A small self-supervised image encoder, trained from scratch.
Model: 4.76M parameters, norm batchnorm, widths [64, 128, 256].
Training: soap at rate 0.0046, batches of 256.
Rows from block 2 of a small self-supervised image encoder, named by matrix and row number. Rows with one number belong to one channel. Each number is 128 + 32 x the weight over its row's rms, rounded and kept within 0 to 255. All counts start at 0. Numbers have three digits each.
After each channel's rows are labels from the 100 images, of 14848, where the channel reaches its highest value: "colour at peak" is the nearest of a few named colours to the mean colour under the peak. Only what is clearly more common there than usual is listed. The data: drawings of small networks of dots and links. In brackets: how many of the 100.
# c3: 3x3 conv (model.blocks.2.c3.weight, 64x64x3x3, each kernel summed), inputs 0-63
# c1: pointwise conv (model.blocks.2.c1.weight, 64x64x1x1), inputs 0-63

c3.47:111090114161111079147131130108140135117121125148115200154079118142135137147112195155096081050166100129146119166108102138211148153111068096101064113146121171152135126128166110175139143151116070
c1.47:123087114109122089111152099176134089150132166132164196085072141100148127100126139150118058036151100122108129108124131140140116168088125079105079103130134155137147125164115165207089121102101080
colour at peak: white (56)

c3.44:113091156114062125170128086159139125047091164160161150150105100165146149131089154107075101114118143130101138093147122146044136141159105133156141142119050076155154073114164119149146141151122176
c1.44:040129177103108097141096151088062113144089159149134179128074087119136130151153141135141117126187157152119125089187130108106155132204078108177136114096119180144124152160100140173130131123156155
colour at peak: grey (82)

c3.41:163137152138173087134115115115092125089148172134090171104135099154123147137096064110076087120115160124153132163131129200127033120212106095141137122144091159174146147158149098120114110138069128
c1.41:103125158115180123187122110142098126167151123150176126110140080133073121158132090114108078077053182129126128143146126122127040086212140153101150125136135154140089121130126195113090141143115151
colour at peak: yellow (100)

c3.54:181080162103146113149126165149136105114109114107136147141142131150108101142108144108097118114171098113154091153135104131086120070076147131149088159108180142183129045179191112082072095113060111
c1.54:072153142150108092096153100138111123150175124091100179078093125075108059104166125151132147080104114169152134159108075097099130085111109117111120186165109153101116098201149173142070142143113106
colour at peak: grey (89)

c3.23:120091134169119199059125159143120073087125089116129088090098135155107039142080089148125106151129123114116123101058157117188105130101131112127124130093146140159173100109151092124096196129139156
c1.23:144110159123156135109124123150133077126124118109052139138112126130130069079097130134116155148084124052114072147043120143121132094090082168142086121076120166126173054076117093121135126107127165
colour at peak: brown (54)

c3.28:134096107137122126138121063169101104157084137141096141082130125129105110073105083143050177147111156167070125106096127057132099184140097129064129109154132162120148094135171184148126134189121123
c1.28:088139132139091078141114168103096133105055123110092133173173152174109138091122116100039176133111103114149089116108160138090094132155129060064108093142133149167150058121111138131143117155099151
colour at peak: grey (58)

c3.55:143106141168137098080101070124090155149101130099128091151139110199115081095168165093187175102133164106117123082117115151078066119130085132138105116133142157108107136018130139131130137097156130
c1.55:104113175130096115098122077117168129106172108085124157136132159145116137117157151125130122188142122084150118116098107157101102135107146108090096148126041112069134137036172048085124137136175101
colour at peak: brown (53); black (42)

c3.37:136148107142057140123114105147151119163140157138134106177163159137083099081131115098106057113171104119119091106039071141149110197099123106124132109172149137111127110127150104154093152134206081
c1.37:144147107163096129083092141096144097085124180137102146198107160099085138125090119155132107117207148160137111154062048155177102162132113113097135104092102134154139156138178107182141107124170147
colour at peak: black (86)

c3.32:106113122177115137124160136091098118077136135161165173137095090111132093135129139123143174153063025151120121118135122110087090097143139125030153092173135112127111122122116094120139145209104155
c1.32:077150157145143117108129127132144138124171162159112140067108070120150092169132127116139131120032059155165179111130137112107128096140127086035146141152059147111137096085113152106088149135140120
colour at peak: orange (39)

c3.19:072149141100163118129134117154076072137109095150131092112004171111079146153122181116132135116113178097147106113095113113151086138111124085103139089172117145099107148088118153088125127100110070
c1.19:166113128091105170114134112108144113157217093126118157103056189150123160101161159089082089092117177155084087121145099151112107162067152162124117146140064114104109095129183156127123153140132117
colour at peak: brown (85)

c3.62:105154158145152111104091056146089096130092116096160086120134109167141138082153168172123167114130125108100080117132090137133120144122109115147130094128117139090226116088098125194156115099037154
c1.62:121133119174141105140081172141132061167094101127127141090112078124167120108150141121131140105082096119170104097119108115185160124147118072163179117097169125097162147075077161174142159127036117
colour at peak: pink (40)

c3.8:102089152115154094184150072140100139130144087106160078096139132200141097099077050160094213133113169093110107149093090085163094168129115125108140104131132162101127130120172116129145154093125113
c1.8:146057143118145097111162103132071108095109093094089153131179191146137092126104101156116173148153097138189093145131120161107071099124078078117141120188138102131157112124105099140149211095136146
colour at peak: grey (64)

c3.21:109178103116119077087080151121123095111151125124153088188161115157133131153148123118158098079155156040136148141103119147124131114129123128151051078172085081125107130107161058133146151063160118
c1.21:121154087103112064108107068145156133057170092183189101185110111117133114172100113134127075151113138129121152097152162188146091103129147101153120088062158110109127107131142072143130120078120160
colour at peak: black (92)

c3.49:097164114130106135118177085147171150131118116145130096191115101147133142129190166079120151130082141132076149111124112136127134158127075061106123125103085135172172140073011126154164132113119125
c1.49:139114118129152154180174170127121148134100132157144122154155078069110143114132132141178202150074174128179140119143109134149082146168081063114121104072153111154154111118037090145152118106102136
colour at peak: grey (68)

c3.50:131115161121107141162130092132231159140140096125106138099102117125171148132107133077138164117136192109153119107106125100087179111177108122142127109156013117097172155097104084108102115126088117
c1.50:109153130118129141162115200141106159147071124163090117145140109077134132128096145185145133152163147153152120141120129145117129102162096129141117105132093163141103122089000139111126117121074139
colour at peak: grey (53)

c3.18:119120121115111105132166059137123089153118128106142095102159125140146090062131102171106177101130156123116146112137105183117134105082086144113196066043139138070155130143137152103144149123045101
c1.18:130107100139090147196173187083119105117091168102135108083189099186150136084099103137136142101146159099196115119138103167127134136090111125113162111040179138092116120105109111089137114112080118
colour at peak: pink (49)

c3.24:084056121169151083061159138162166132119115216145168161068124119148127129061154171168102135190113152150151086113140116127178148131140114137114174109124090098137100112097102139152149140146141153
c1.24:121077169092129142087169132064162175117131138168122148123082126163156124065057165117087131152119107117147069096177095138113148117131168094186168106107096101083122069113126079147133128131144153
colour at peak: orange (60); green (32)

c3.57:140078145144134096137138074113160141103143192137142155127110129182169194155150143145106111120109144137094129067098120091153141112171074120155162108158128098125133111136097003113125090125144175
c1.57:120153134113111036130108107091150127177106163122145128113109065149132109139118149112105099103119130199105132121130111081094150092170135116172176110188120139116108113067135043102162128117152196
colour at peak: pink (40); white (33)

c3.30:109163141125150117067159090139133152158101113102157102138132069163139141127146149152135139063161152144091144081115118118097153212191112093116125127080040097154162124130072111094149130110113180
c1.30:107151123142132141139163043131100169133129173076111103176162162172115172188153126088188098060106142070086112126115141107104118169165115128132151108112101130134141132131177071117125082105077135
colour at peak: black (76)

c3.38:172129131122116142118101113143138077129112134169147128094036153062081136124135182121092144112149110139130135136072083112080093108146140190111140180211115123159109134108194130098135110096103162
c1.38:152165159106105123100140079147136097127146151166147148122105156162123158137100118086143097131157113087067134099107060091123097113146174203098146175143117101214128120124205185131107113087121135
colour at peak: black (66)

c3.33:138153141132093186070179074074134120151137148086087118099140122156114168189102202132114098164129191095126111101107102147173086131152118126129062165150091158141113170097113154144179132125127130
c1.33:121119151143121174121183074086133093130146138062156109074136046120128128192167170149137120161095191075117110113095088137151106133151165154095058135183108132114098132101105144122140100100117125
colour at peak: yellow (89)

c3.36:096099179117169108144171189111128115145141076092045092139144197114106101107125144141116047079129102164110125036124121104115130131097125137134134120114161140083102112168143173113092151120143141
c1.36:168141138120142101166162108117144127113131080128118068178202194143075107148121159166100074116115114089099110118138138122130119111101118218107116087119177068143121121094157136083091094105091102
colour at peak: brown (80)

c3.53:157178098144100163115083134121134115144112124154163128134170100152134132127176141143099151109118090085116127065105112145125149169165080101144145072108156147092023145083051116148106107151149183
c1.53:130151131152142095144111075149164067124137132143215114140132103128106141151134140148066115114132126049134120134124141146100139166112106099112107067077071097094085100086150047126176172143121147
colour at peak: black (76)

c3.48:127158106120119146139109087169096091191134142114112093131136150138116097080150139132166118138138186173076139161141114099109168105076118141147124020127177118082094098148151102124096107156200166
c1.48:126067120133153136016169073090119094093116155111113139169145148150127114107109134119104142112166135106166183131093175170121144112063101062120162079128083094141131116161131097152090117110110131
colour at peak: black (65)

c3.42:086135180071122173145176158098106171126106137109120095131177133115151179136114178093097097181121095115172178123104146113121084074119100184126162112087173106071172101110104137114111149081134160
c1.42:146159149097116146114178105104097165117114086083126070152144147140149166157124151078043100176160127146161172086099140136106091075116095162132206093126155122085127086099161111118104159092137142
colour at peak: grey (54)

c3.10:136109117175114097098160064132029146149149148117160110154162107099131071134160156108134113112189168108091106091128127176170121160096124142143106121143114116090069107090117109202156119106129181
c1.10:123090065185108151105137034125016120138133111092183130175145119139133098143137134119125079130143126134086105095123126172172117158129136136119152111120094149142062139161152085144172129119108151
colour at peak: brown (51)

c3.14:131134118096084135172131160133132099100119054162137149074170163067110160119120182138096173113124078134151103133151141107125079187120067118115159105173131065164132118099161079128135175101127082
c1.14:155114124093146117184113181146078115106111013161120167092178125080109116099124185127090152101139095145144155158161118152132084123152133158117172124131170148146119098120082170123116176111084101
colour at peak: pink (53)

c3.43:156158142151090094153107091110094094148135137144080124102149134197067132143121090086105197123116153143111151112137099109159115154025100118132132166215093141195127113114144113136125141137097111
c1.43:123159153136124162184087134139125082157122149128117147152145109214061151167149121106129168110150113160151120130122133102157130176030098120107142138215146171164138123124095157149153139098076147
colour at peak: pink (45); white (31)

c3.26:132127137109111180167132152145168101128078166080076135078128135174118137146099114117095112176098114154127073128121114080125124155115143112122081058139183153213156115135160104090111047131130111
c1.26:147102127102148065177112178173078124131104131186122150102134099103113141153104080196116146156132119173160107171137142089064113151116078114127088115163202127145144118110088157124120094066155100
colour at peak: white (37)

c3.1:145037169125115094110141152097076175109114074106106128080170160134111154124057101137128085167103096133178098167116155042134124118142132077130114118120135103086169129130156125103124104107178137
c1.1:061130178135170086117125105093114179174056109131127087133122119083109148141134097122135107154107109109137125143124133001059129096138147147143125115099144112106166120141146099152101101119191147
colour at peak: pink (47); white (29)

c3.0:000139156122143074147209134101112156119075137107152131105128114176126137120104170101151187148133148142111104121101101090174145153157116111139116142154095140151151115130111161139127112168193153
c1.0:087093154139148134143221088088128146074117160128178153111139142229161135147061154120145120136116146118118104125151150133138118119108151122160130099099108066121152047113157131085127139107175149
colour at peak: black (59)

c3.4:154139132083007136151079121098166137135090135097101099105173134105129138067130161091082121128126109098137166121118141125102185125059104136160192116152139130151138109105116145076130161134145178
c1.4:113133130103040134172085118103154130131104155165115113125134074129160066065114114102098085118104121112118207116118120164132179089087107122150171132129118104148102136095093159059110141191145098
colour at peak: white (43)

c3.12:151128112141126101089092158130152143065148113164092157124161179139189173122107098138088082133208104078107148172105114148133118117044155158180138097146185113124153103128117123105096099116086095
c1.12:148131096094114089162114086230115162060079132164122130132108103145176110095129135123117062124113097116109141163138059139159170105062094144192130136110150145110092141095139141101135145130146088
colour at peak: pink (40)

c3.58:144124136154094148096177096084126129110152196139140127104139244131125123087130169166101093118094130142157124154107125156099118103098133126121119119112096159201138088087154130052117152075099092
c1.58:099175171119085141148187192126071099129111178115164119097081058111090132072105156158129140146100141146142134158087110111136067084126140134084145148143149180174090158145128173090103137102143115
colour at peak: pink (44)

c3.60:137151158157103155145123150123108136105133126136141134084166125107100091156113101103028170173148136106094144121089109132044123172209129172070123086121124128144112110112165125117095048145140119
c1.60:152108121175119156154116179082106115118115151119135140094152095135076073149105135131081147109153107128140157169114134117109150161180116087042126133136128066189123061131092159113098048121094153
colour at peak: grey (71)

c3.6:120057114115174187046152084124127120090162132065157190148123130166114108083087127097158120117142113124130097133136131184162149134160103099128059115103102078134162137141068158125152091136117131
c1.6:041124091089147153085127141163145084152161126092147212092075118088128147055123125138162149155129138105129122091147122100132145134121096085125100108090146161091137177154065114158115084170127109
colour at peak: pink (40)

c3.7:106118208139133145175060135095166149132150172099086139084118103101125138126143108205101117090087162185157146170122114153143150128172131139136146119201130197103103139118122150121084101130141078
c1.7:150134180116095135157046168098191157109125195139122149153113103102122186129096128191072158113129106156185114167126116128100101152141139150124149124220152153100117117098085137107117134145168128
colour at peak: black (62)

c3.51:126103099154183135123147113140142086125145148168070149157162163092085140064062159183163150119106127140123093096113116090136130085165132140136140075128124017131135134106110148093159160106088104
c1.51:074155141110173100143101157150143097164103151141127165114143133135109158013145170138143163141112130178135103097118090099111097136161140095134114129189176045121123190086093113150146122124101112
colour at peak: pink (49); white (29)

c3.35:126183183101067132134101108098204088126171123111117053156142144086127151137127074079092125134160122140137102156088173165095064091099121158117130130127122104188110161143148097147162130146155167
c1.35:115188114154112127123117174078140085171130127062114099202125136080128128134131084088115157135136167131157075098095201078111113143135144100111130217129121148150085139119158108104164153106143087
colour at peak: brown (54)

c3.13:062031108124139141178081141179117111105072150116106152114117139157143104133157163103118096112087082151163087077202102133129139136150140141147124078149159133151128173178142137138103137158099078
c1.13:132016105136119134115117138182147111054085154123100149125146167142100121113109140099093139111163136138087127113177065178117150133125116085109153107215090083179121129170115131136149121135117106
colour at peak: black (93)

c3.22:114094126071121109123127139101138122098052156198088121131162134147062221093112112150144128115182084137130107123104107133146186129125112160194137159138122110157139133122124083185086106083141138
c1.22:168078109091135125125113136140120154097047164168076145108164116105081189073089137137127131125195091180129131108112118117116138155103077115207146144173145108116120156096141126167101097125183108
colour at peak: red (37); purple (33)

c3.46:091160167169126091143203128159114144122157101161094147083132126095221159139145158172120098080110104103149148136118126102151149112078142144085137122110152128158084148123139069076148142047153146
c1.46:122117165145101098172178118129114142138132121123154172077092111108255106201129129140129118102122131108115144145100093145161134100074127155112100104150108135096107145088147081087134104063146124
colour at peak: green (60)

c3.9:136142121150060128155160190035121084101174147130115101098160135092150151110127053137105179076167148136132119104174126157066108101069142135145126102099141116133106163140137158160111126092122086
c1.9:099152145109083116168132154070153086156177119188103069103156099107114141106174082129148156092140159107089080146175110123121123150073105191114099114155183137128109187129098132181119114130082103
colour at peak: white (43); pink (41)

c3.15:132095150144120143155225118121174098109113125000147134163149130124095138141130115180126141098097163091135117160123148160132120144093095124175133079164092132125188118123140109138138109096104137
c1.15:049179153136124129151157115145155104182128130050148104131107050096138157137111094139157099138107171107134093069113107120129109106081121095170153121110105085123083162128113061095113140127191140
colour at peak: red (46)

c3.2:119245092167108075134200117132136108157138119163094123184167113118078125136159106111107159076134132114103105083090102178112090096161159121157080128116125093142128143104110119097114090131109093
c1.2:123228051151122065138163108150155114207130127160137100136119072126074179152131093136130080103137181111140122080076113129120090130172133127130086134096090160115134163114115129137142117117113108
colour at peak: pink (44)

c3.40:092104118148116139095154109202158154112096116072180154103067180164123166108169094098158126124110099109122064103112120130053140127175144164107096131087129116067091136169123110172127164141155109
c1.40:128124100197137088084152095149159126132136112067145181113107114167154136093161145111161089112139092128121092090141098125037087166174145079157079141060114131158078127148160108159148097123118135
colour at peak: purple (30)

c3.63:145122170162118117120105132088132065153174060092089129136189131158129133121090098086132098140140141125110122114058140132140106112173098108130077131100134134112128157135182156124116121082131006
c1.63:150121174135131136086116110174085080100107111103127137176175127161131144181061113137153091150132151154137111097084182130118083121143168126143090148082137131174160116108193130115133099097082036
colour at peak: black (47)

c3.3:094125143003122146094100071114178108095116115145186122156100138170105119137154100159146112138118109140119156116128127088129112113062111094075106103042140106121128147170076120129102123122129151
c1.3:164090146048156152072087102113159106122134096080117095131145184145099109131102177092120146133136146129129154108059121171137107134073130105114085110085067113107113073093171145139150163087151088
colour at peak: brown (80)

c3.56:102126163178087108110118057135120148117075141140148114137076122205128161146113130130170082091141145155131117079124130165070138114175156073131156124085094133125115126134016153118124104123096133
c1.56:137102142160121140082100021146138127151148139126152124110142147218122143118117132091150032142108153085074100106140128136129149171157147180138142160129052139154121120155112107082145118113142147
colour at peak: black (79)